python train.py --train_examples=195000 --color_jitter=0.1 --arch="regnet" --depths=[2, 4, 4] --stem="deep" --mixing="mixup" --optimizer="nadamw" --final_lr_fraction=0.1 --warmup_steps=340
Rows from block 7, named by matrix and row number. Each number is 500 + 25 x the weight over the matrix's rms, rounded and kept within 0 to 999. All counts start at 0. Numbers have three digits each.
# convs0: reduce pointwise conv (model.blocks.7.convs.0.weight, 192x192x1x1), inputs 96-143
convs0.0:481508536490488523492498488498507476489539532478515482537471474490495509497510517507514502495460524479536527480524520447510488498498498531480514
convs0.1:476502479489484496475495496477452456480547554492495457522467470488510508489507516488505463503515419488518516485496493486498495500513469511478490
convs0.2:469472477535487514460479486477540488484464480467484511498488455493525475519543497535463469484519499509512505484504515544506476539523501516447482
convs0.3:501485513515525539494518457515495474538536554488498485507477483472532438489506452459502451475553495529479463475492474505499462511515518482470457
convs0.4:519493484494501518516502542526525524523514487493505506497518494501496502519503487520543420512522513525493501488474492537485476487546487492483491
convs0.5:511495477472490508494485495497465541531508487435538524464522498471519523486486473530444449504514477508510475488478510534487489506529449506503419
convs0.6:461507466497472533484517500465487500478493474528481453512506483467537482485530503506475458506481466498447466502445502498460464490534472471499521
convs0.7:533498502497519497487503490523486532500508490479531521481504508469498531491484482463455483530498468518532474460477515528507511484508479473516481
convs0.8:509470535517517498442498509507491443482505490470488515473507454492483471511509506507504531429535504446420468486533532501504488518503531505524457
convs0.9:555488491482491506501501516518476561500532471513481493515576541480503534493470489517481458511485483485494503540457494497494471460495458511462477
convs0.10:503448498508516507455504496500472463429457456491474500473515472469479484485503490473478512435512472489454492487532527512499469510476496521518486
convs0.11:531490517523527534502511485534508510520511541494500507497467471499527500483473500494476460477531527542507514472501513505511518501522498495475457
convs0.12:520502499511516468522485512516519534494505481522485527524466504530469501480483502537521481507466533544464494511519499461532523492481485558496485
convs0.13:441475523510477506484521469519562518486536472499480512502476515496516522477486448525515507505520493490474529533512486489475531486492499548482481
convs0.14:513500527466459505472484511491489489527501533483513481450524541503471529464488446481472459459542499510501435500503535500533513440505452460510458
convs0.15:493508487504488527506525461500507479523491515475505505482525502472532460498524513492473483499512457521496452460480518526455496558519516505505486
convs0.16:531516487511521488463515493492506502489520498434527507497496480480480546526515465485424492455501457481526493485506512506480542512510498480494473
convs0.17:472487494448514505505511510512461517483478473508467509505469479522444487478454483481481527508490446541522516490502492499492437519471510502495488
convs0.18:510493507484536504492485497494513480484545528466542495518527488486489515481504501515505513496459514497527504483506509479522502467495484530520514
convs0.19:511539497480518514513505516479561503492506538487513482506518499502487535476478511478429449490496479459501533523501456484523505490495527491435516
convs0.20:421460477488506506450541454474468443448528531475505464510493404453508523508488499491519457512505505488514517521518505505490440488507399514502513
convs0.21:505507480485522497419482479512486500446516506495513503478499502470509471495506515508503456517506520481530466500476495476503518475484473529460489
convs0.22:501491517497551523515512525518556535520539536514500531495496535509491508525498514549527491524521527496507479462478486560472462556494509538448489
convs0.23:513478486470524488458491463501440499481508506475534523478529493456491473520492492505517522473414505507469499477504466455515552528495480522484500
convs0.24:484449505532503507483520494480518521482518512520504488501523544474460500511448474508481505491508552479468472552470498457518486507489511522419509
convs0.25:500442504482504487506480459485456521487496495503521525455504513431487477512478450500526450478515519466485472522472470504499478474509481501445482
convs0.26:514471493498533515483554477540526513480494497475530502487504476470508547500504486483462485493489520496533519509487488525505544530521516476482481
convs0.27:525488490515514495483524514530516488497487478456487499475503448508497501490500523514466510501483537492528537523510484534506495531504528489480479
convs0.28:504493465514502503476494478501525475480487498462513473504495490474499468482509508500503491479480521498518497487483476484498503515509469494458492
convs0.29:505515515500520480486539508503484489482509507481489486489486452489484505478472521491471503495479537509502527539525487500504495535479513522470502
convs0.30:496509447507497510487509521495485465474496523479491475503503479481520490479519509514517476487492467485514500509474463514468498518503487511503483
convs0.31:526495502492493487490486467465503547491491510505530506510497511478480531509478522465467504497457508484514538495511486462537513442488488502467501
convs0.32:480489501511499506468480460455472462420510443467489480485472465467508534448457465427445512441549485480478491502464485462506444491514498424492468
convs0.33:516496471488477511502539505500512492487485496501485487506507498500518484463506506503548501499505531505487492534492471466486518504482501482469516
convs0.34:496495460494443537498528530527510452460473509507486459479533525495487539480517488463525517473514489488460510560463462475490469487504522514494504
convs0.35:489491521511521490515475499477506488493514504526475510516502496480511537527505514546524508484524503483491471518480528517513454514472488446538515
convs0.36:492486476504467502508539488472484447469447479477509456464504484496518497468514534501558482481519524505473474513473487480489509491499487451493490
convs0.37:486489473481494486490414450455451526492477427515469481480471534479511466437471468457495536502484557477427438543471498480491521481495506480491522
convs0.38:527490524495495486482457498516510500497463503549511510468490519499497459478475526417471512491475495457517473506482510479449539497493472512499473
convs0.39:485491497523524462478459476456467509482497486526521529517490545442480502509484473445443563487475493493505511520505495423519508465483516479516500
convs0.40:503495469503478509473507511529493434393511461512506462507504507500497540501544490514514503485495528454439460510473504503509480456512508523498493
convs0.41:473499522507529507537497530481518520500479520528495526525489506520505486512517504476531530507501515531507496552488469495502507524493507463543514
convs0.42:529490486489534482475529503492537544490513469503487542488501534476459501494497459495464526533516524491513513565507524529546535493501509503485513
convs0.43:489503483531474496468430479460508498488464478486497499486474548474521485499506495480451510477492519493502527535514504496527529505513521517505509
convs0.44:503495485499537499453511460476523505470510469476502481442479503453482478480487480495459501499524498483476469557501491516482481485475526500510487
convs0.45:509520531522507502491476504510519503514468507512492513459501496504496444512489491521457503472517516521503494522503487507497514499506524494506492
convs0.46:519500470510494533451517469500515459463507516482496480486503511480482524476512526429463487526504475498521524519488521465523440481499497511516500
convs0.47:485494522533550481507489528498532526515521506514483536512509508504480504512502508515498538509498502506520498503492497524511483515473508464499496
convs0.48:497481447493460516478480487518459456516483499487486468520556464529492528528514514590502487509491508470475561520510517510475493524486466506521506
convs0.49:474468470519493509494488480488444496491468505520492464486501513510521460478503522529503485529490482539488490469499498475481500503515479430531534
convs0.50:508472473493445512513422469529468459503451470510499453518496473519509513499532489597492490502484544499465513500476505526500493458515486539484517
convs0.51:419470459504467488480478495498486450464435518448466495481519450515505429445484533415504477492505470532466510503459460454498466548507475473445497
convs0.52:507489483476495518510482530535500487494484469495473512549522459522472504490540503502507467538486471508476494504502499499494430492516476520519491
convs0.53:490437506474496472489481434468498523459478506508505498460514532469500472451458503468513501531490518514513475477416459522489490512503516465482516
convs0.54:474488457502482471484520523478491484502477451453513532493493518514511488463482511513497482513470519516512479516502472500464476482507478475517479
convs0.55:460452502510496473516476407476472504478466507509457489501491489477513465444464497503511527514475514528475486470480454455520433516500517444491540
convs0.56:479465449503474533490496447501469468445439529519504465477504532499521449496506505426524518516514484510438486500479453474511508494521480490507513
convs0.57:492413494516504481485465431485485486453436491506472493444477490461525494446477492574516525511502501532509486466464494516506440511508512456517517
convs0.58:449478520530528507527415487480456518508429495531517538476452528481531493491496465517504505488498536524504505487494479481539527460498533495491541
convs0.59:521448490525506503495476430462494448476476575483517446439456490447542455501510497484535520436502491459484470475490496510512532459505512503520475
convs0.60:486457482506504520488474432493484514476458572510493443472531528494503472449479486455527461506527534547458497481490470496513478503512504465527515
convs0.61:409487502450509443477482465465481539514516449513495527487529536479497494487431471464496489516519531486505482549485455508489457456514501532425494
convs0.62:514476487482485515479451491494521457469464469507510463479448474500504526535521460534498527465507498445479489512527490520503496474514504484522468
convs0.63:479437512514519495512448417503492522502498484536488473467492517477504541462472496537498526536463502543495486472499488483509474480501521460492552
convs0.64:505427521527491509460490387485498469486452489479523451489481505434512513482506517491508489442488544499452481478467500480505551509513484441507480
convs0.65:472426507509478489504475440457451469484407499496485484500434471479518440481473515514529458468526480511494526494502424516507500498508500494503474
convs0.66:479430507510488502493474408494462515486507440511486489439512547478512513477495512535497486491441578482482492539462448498487507446498510439473520
convs0.67:469517508502445504510426484475512506534532552483532467485473504501500523505487520498529462474489459496494489468527490494508543546495491470496506
convs0.68:520549506539477519508471523518535479508490527456482522538482459524515551486545492528516484478525498478493493484537507506473488570500514508497505
convs0.69:480515489503470525490510511492481466511514508492527484526473461505513510483516479488512484508517485499501507465512518480490498487522502504541541
convs0.70:532421533517483500477512417488473481458431486517504503458468525438515493475487493473515531457493538509437495477461467481487566484499502478485508
convs0.71:490539501501524529490520522503508482506509509494468506562498505523517539524520518533481503512506490507496491504504499496503434490505509495502525
convs0.72:501480507514489521532485449481460516508482510510497491433474519502506485498506476577532478500509543477509524456520500551483529547509504465456507
convs0.73:494506496491531524505497532500493518518511496517503518559440516532491512508502478514543548537516494518489508478496481504501516541509532481528528
convs0.74:500538461501514528485445499487518533486511496483477508486495508481514505492538457497520471494503495437485466486503534541493495536526495526502434
convs0.75:503447438514529514442479476485494486424468487482547517461497466473509473447485502477512488495481522501547450497419488484493509458494505495485503
convs0.76:479515507505537499512525504506513500509495486547516518521542532521504496495492521493491517511491497544502496490475486501482507481494509505519512
convs0.77:487523514497509500498491527489492501526546489483497476532474489553497486449517450479512489490480477525493510477538474502534457499509494484468502
convs0.78:513566513505526500532491565502498514501497525538502531558446493526485513459532483489524541530482495488516522506494512452490506484494518466499531
convs0.79:465485490519501510477498423489518483507492505500545438426537512455524460517511502504509471443484498454480505467502506495519516479502508484501449
convs0.80:499508491489489486500477475472502482509475495470521483415545497486493494480506402486487465445506470435486460490502545488536476460528482491472417
convs0.81:502480466509535475473449478502512550512509484482517494470471543495464450500503456487518467500476484479499491485523530503503533504501487460518454
convs0.82:495502445520495529476513523497523466476508532499513494467475461475486470486508495530495464471509517474503480494492517483482502477513495505490496
convs0.83:493394453558467518427545442494504521495529462452527434459472504408501489488498453501519481484443522511545449481432507489488513485501469457516482
convs0.84:490514490498498534482502538500498511505512532480509509513507485508518499442522471518498490523499475518525504514491491502475477474506497463519509
convs0.85:469489495472518513511482507472490553546513496478496500442501530478479449451487459454507470537499446480508477488470542494502470470495491495500477
convs0.86:490513469494509526483502512503534485484492524490484497494480453484513509505532480503512465474493512468513507510513526492471531508515470528455470
convs0.87:480513495539467527505477461486497513540535521474532456462507521494523480533530449532537461473497540482500482432516533517484533565515503494514489
convs0.88:512543547488488537529458533506484463525473502509442514536506485521501507512510509531480519469501463489499504509495492518484472543514512520502476
convs0.89:455486503515518527514514462520490482509508483514512479500533520512520514507501515556543502497497508541498481514481475515500483468494487518519483
convs0.90:437492495511500511438516475469514508457445485487490477480536470464528536473508504511529465499504450480517520527509521482521448496516537499512491
convs0.91:516503510491497466511430456495458495513518507503479489482509507504490500522469456488502513480531491450416489508517476458480493424511503512467496
convs0.92:457482484530479493494490469469515517511521530506524470451504513471497426495496457489453459455493490459503445473479529490489497471488472456506495
convs0.93:467486517467499525486505475434469449490477501529501470512499500486503488512511524493493511420499445459421490497507483490503489475508497472523455
convs0.94:507515448489487550493514499479503471466465574492493463481497454484518465443514506474525460490507492485468457529480492479507471509514448503483496
convs0.95:466475513496527515449480443443486427427441484522528443496512526470518524470514517472493472442489478492494487551433453492470482474492501489517516
convs0.96:537446488488486496498529508527480514468495524497503474440514465492481465468480484498517503485502528544482458498465466477482553512506498506466518
convs0.97:525478490494521517469487499491477524475463518472545520503481483496517485490476475509505502474497514479494486496491474476516517497514518442490473
convs0.98:489506468467506535494447507461493457490470537438548481495486485508511498474481537494503494395498479558502485502489472503448506495497480514553502
convs0.99:449466512519478487502470452453470505499452525499521488497436466437496437441473468451533525503519530503503532482500471489536501490479499495496498
convs0.100:525485492461490462496499502494453495486548533474501485493497495523425532527451482519519504438483502472454453559506512465525544519484493474500504
convs0.101:507469469459478475501492493481480541503496541492539511438505475490433481504470483492511466514473514465510448512445514486503543517504482457495490
convs0.102:528485499488483530506506512546486488495525484516487477520476542512501486506517497500515517541480523503519473523490508513520531509504488524519534
convs0.103:512507525524496497515510517490530494521515512528514513516512493518515517505490566488486517525472519502527540521493527486524526488518512502484524
convs0.104:525513529519461480517496487486482455511492518525532501514465461498512496502489520482495493495495522496514518501539500465527537487521503517515540
convs0.105:546492501552487524497487498528541461509502499496476486520481536539514541516527509487511453501471499491522521488500529489529520536515517541525497
convs0.106:508505481507521536501498505478514516494487494495487516494552486504499494468471472462533470503521532459492504542453451517491472540508511469467481
convs0.107:517478486473507508498508484499539508476509475515493493468502538522470571538541501508523531488485544522500456554446502521419503484528500512500519
convs0.108:525480489530510518485524529538516485490520510492488485514478499516515517489533513523507516519501517467510499509517521499522516497520504527501484
convs0.109:485470446510527512474431517481532519472450434443519529452506477503513522436496510526502495539525514492519502553426487526418512535507534477507519
convs0.110:497451473520528519457518506487529510468508507487510538452478461490514505499494489519453491512509540495522535551499506502548544525531494482501440
convs0.111:507463496507488491474503467467491490496464504516533476468454491453519474529504506451495491483536533493503495499466511501494513462518499511528514
convs0.112:526461488510492509468498524522564496484517503483510504494490490513517531469507501549465496487486519502549533518506511549514510563513502500496482
convs0.113:510467495503482477524512469491511499474503524482528487463521488495492493485470502498491532514506538524510485520480517464507502515479524470516538
convs0.114:486475490495518499504479492476480507487495504488543487503499503514471452481477519512486481464479501482478483531462494465478497485498494439512559
convs0.115:545500452499470533465533507519521480477535490471509475498493469532518562470524479552450482499500547507527512527511509503531519522510480491503478
convs0.116:507444482442490487506495469434467522491510507474545520504476487461497480484466470475527554500506488482509499548460492488514481439505497442525506
convs0.117:501487482487511462489499526512512517489499524484480511479474470494482496416474514499536496534537524499500464507468498523484520504516499486501512
convs0.118:492503525480513493522506518489495548528517527505490522501497485507497465459485476533512512548515476499525510548478523520528484481491501473470488
convs0.119:514507491508520473489498534498496535496514532514512532505497532513496494526483509528489522522523553476511512527506545491534558473517501497482486
convs0.120:521487490491516475515487514510481502482502530523477516507526526503493493464482506493513538522483511518483467506469487490493481544469519473504532
convs0.121:480495510466521515491473492503479518510513481529450507511492526518505505466481465465501540500537422505457495465506494516499430502510535536514507
convs0.122:508520502481503477504494558531474549511488449494517546527504515529520483458466515504509481534507435502533540517508534542515473482481481493549467
convs0.123:517520515507509478497469507508453524517500533507517514523557535520426484504441479494505477498478515464478497519494506472516530479471453485469501
convs0.124:504516470524465505488503527498536478507448510461523490495488436499505429551518513485494500498517527486530509506509537499507519451531455574533458
convs0.125:496507507468502522505495515491492499485471493525503503515543557555499518521526513472483528514509490488454505477462523492491473471530520525527520
convs0.126:503481534519515518551493498511525523520557479560441515537479563500506552486515512571521530519433483565510471514479511461502439475484511487460562
convs0.127:527534499442502520514446478490491526499471475510503493542527531545494537481514468489523529486491446508474514472545484488483499514498507537487472
convs0.128:516460466501516507483530491502530466477487523504504449468461498461503522521521480494499501477518551516504486547471479518493546474495509476477523
convs0.129:513529519502489511538504516522537534550522501516533503561591534530490549552524464535485497519494478533512523503508523521475503474514484538498516
convs0.130:489521513509483525524475530506517515505501483521502504541539534532519531511522481525496487489493483470489503471492535481488461525517505523530513
convs0.131:519479508489476494491505501487486485478463483507491480505443483525524488486513513506495512478486478470456530496526491511472568521508494503519517
convs0.132:527471505504478528504500477482496500518457495445486484510483481480522452473499491489482479453482457519467553424506479523505566505492504493500473
convs0.133:466460489431511478484467474484462504464484436503498493493458526515493465497455527479447524491500497527482490515475435492474483484480517478465522
convs0.134:466454495440506486461501454488465514478487469492478514503472509479469473515507483467520529508536475485473513488468435487459469470485526504473469
convs0.135:449492521529509507526439529479558532512491458546453517493481557529510488493505520506511536504474496476469458444468516500501457534514536509432558
convs0.136:500501487518509500514531499493537455499525531492503516513476509509529540542525543514520481502509511483505471528504522503492540458534465492502480
convs0.137:490520533498503487530485512516526517531511559532514502543493545511493515540515521499480521510488478505497504487533538506496556478516502538497542
convs0.138:482460510480508435449517474473447525472439424469471513515459465462485467439470462488469520497523441469499559488481431488506477455466516484474437
convs0.139:496554494470497499483503522510508500527510518446513501491564477526485517502478509493450515482488464478506545494503461506455498464488499524514458
convs0.140:524511544497474514506476442504469498540529471528503501550569537476497515545512459558525487509499453511496521463513508539501477434514481512507520
convs0.141:497509501504514516510497500526553474505508473485485536517521518524501474499522413473511456466458518512485491451511527539500497519525521531497432
convs0.142:522477530499559472538530497516510542544553464587516529576543572551502538531497506509502539533469484534514517515530491449550496462487513487429544
convs0.143:480516507468529497520485532494514519517513520546510522555491519542492493513508508463523501515470467512516513494526496462521532465501501492474497
convs0.144:490486482486493493509434496475438479485471481527493476485488526511491447451483504484501550464496536518438480541453524536483554494499509493493538
convs0.145:451484495455490471488439494460478517491453490468470520492490492515488486497480523502487510482544472471462532506467465504465506504486531474478484
convs0.146:468507498544495505485457492482502500512486509469490504477537507520513516472486522449500516469502467474483516491470491488458516501500497442506489
convs0.147:475510495491507487514460530498526516507502529498506516532535547527483537475476505485525507486519439498506499505513517479501512509507475495499501
convs0.148:470520510482508472492448499503482526532492526479508512479582522514483501493477510465478501488519452468500530485496478519490506512490506511484469
convs0.149:428483497481511499514472483465503496504455486504500503521440481503512446484475496510486526491463470520510496465495469471506470501476516483475502
convs0.150:403482488484516474526386522461545547497476501536440520490464526518505444512505538490509536517497486494475485470446526506447476502512519467491540
convs0.151:491518515470519469514508500504526532512533514523493504534555535520479551505483506469487530492486533486484497581499478472517505489504525521439502
convs0.152:483470529464492487539396491504472535510503518510511531463515538526505489506496472482551461491515518472481498465453473510476461507506509468450450
convs0.153:413478517466491480507463509435498510502495544506489505528481519498515482457489511490529490505499451504496526473464502469512476445487490460474507
convs0.154:516484504496553498485452461504509514498518513453489519477516468486493478481462468456504497465502475484457494468505504512539501506507517488464440
convs0.155:485454484531503516471480457485458471484483461489481465513510487460503488498492470470510508474508503494490508483529506471527474481477469461504505
convs0.156:497498503501471505540420500515478512540492511489487500460517506524484497511511528471481486485486492505478467470497519531504512512504478482506480
convs0.157:476466496467524470493465474476482498484453463519490501511464502487505445441454460471495527505511461516486481473491454481516515453476504492447513
convs0.158:455467509518473498490457480443444497509454476469459488492489486507518470507477488511492521435518522479424535512495488504494432518478491460507448
convs0.159:483496489519516518506488520487511481500487498486470491492500514507521492479511521482482496482505511455479505506491535491502502495522477458523485
convs0.160:518458477484494506467489501517480497487470530468515489486483484496494502503496461507509461459505504484457479503490494489489534525520480534491457
convs0.161:484496490526454485464446497435504478491422473479518498503473440451523469534501525514483499454540494441489501511499525515505528533504494498494502
convs0.162:456483470488491491476437509475470508488478462484515519498507504510491483490498480498544503503503514456483470498457480496513495479502461494475478
convs0.163:520476448526483514480457464507521532473468475485509494488500544447504512480503429490455488507473492485512466475475481537502508515509511483490531
convs0.164:502497451530503521475504497493523426475474486451512481488484444483503467526468500501476478480504483474483501509508511509495536516486500526481498
convs0.165:489513496496486526486463490515520511502489533490489488444470493498508471491500503512469475472512452514463456501536501529491494529494502500476497
convs0.166:490516467528491523469514506493545530505490512465519510472543518466516487520478463508467479514522503471509456524488537560456518554524493512537505
convs0.167:512455487510507509471550478513469506495479485489503476488488487446512456499495480495502518495503492518498476495491518508491523511492511483474518
convs0.168:467501505476501440518472472475492500518515471531461482519512516506460502487487508482521510513519529464471449546493506480488500508445497475497491
convs0.169:501503508508512524501517479498512467495488475519461523526469531507476474479509525504522542499493516507507477500492524519505505562509524481500508
convs0.170:464501529499507432511508510494489508510517473518495519514513524509476499481473529495531503496468512512502473482500477407520493507481505506433499
convs0.171:540503492475505557494539524534483476487534529488523470491491475486512474500513494481464470511506449519501509465498484493492489506535502498461514
convs0.172:491478469524460522521430485490536493485491451484499485482471472509523482511536496495485457515473517524457458476487498505489496498521498483515502
convs0.173:543512512452495517480564520521513468497537558501524485475523512493467501531461501471475484502568546496531475523528496495495538490488484466512490
convs0.174:468512469489495485507516532485513479494523442493494488488523478522510498496493521465494483505480497512491480491476521472533477485513509459513513
convs0.175:520505515556498523499477458489505498487502447494496504510464475502528540522546508546518439459447489498471484476515479513476525511474497482480487
convs0.176:518520513460497532521427510493514506511520492465513516516508493522510495493519513502462469461489529525503493494472499513519504431511488516518462
convs0.177:539471482458482528477542503518466468487504535450524483495513490486477523525460482450492501486501533494495489509495478479465551493476499540474480
convs0.178:471454514442530534467582472494475464482500474514520489533511496493506473504489529453490512497511492529511530515499502459519497471517481491539519
convs0.179:496500493464501562491491468491452482476501546525491488466473562493516481479528474485501505496480487444465499516513522504521471509552502535504493
convs0.180:513468481516498504447507502508492477482499498462521520431521463468514450516504514483500449490553495490504532469524521531485521535513499466504483
convs0.181:539508487473448538489508484536487482477471481485517475467526514481514479515543531477504481458496469473486485432492511512503483493525511526520484
convs0.182:478516496505475542502517475486500483479485526496498444474482483469515453493517518498509482484516529481480497519477476479488516462521493499467517
convs0.183:495503484495497515507489521511438505493513473478493479485519519508497504495529468483488492505454524495514486490471518500485508440493456508532486
convs0.184:502499453539509509462488483499532551477484428443504516487511474465512538486521446443492448527441494526536483454467488505484490497501523498538452
convs0.185:513492498470524534520492507506500531488471519473491523507478514508473482491518473506509509508484491477499508495482494558498495535511503528486487
convs0.186:500503493516465481504445499490494486484445464465502513515500487534505475513542514541523476494478467498513483482488506512504528506501459494534509
convs0.187:525472494504501512471483487495492479476497505496516486493482474481496499497503545485506463483522510476508550494512513494551508500516488473491475
convs0.188:530483457527482501485525518492525532506501477448515529474507503461493514514519490442493477512486496490544435492442497508484480497509514515498510
convs0.189:516509499478481525499521509498469519481531535533523472500486516504497492486466545501471473526524511466521534493502514511545486456495478479494514
convs0.190:513464462538454528456542468515507462476522513462537471459446486454511552484516485538499482496524534494523531490505493526529525552514526520491511
convs0.191:522503494528481542469546467486467437467503532483509481444521542456510492513514466449482482505500496450466470449523512490502511521525487479529478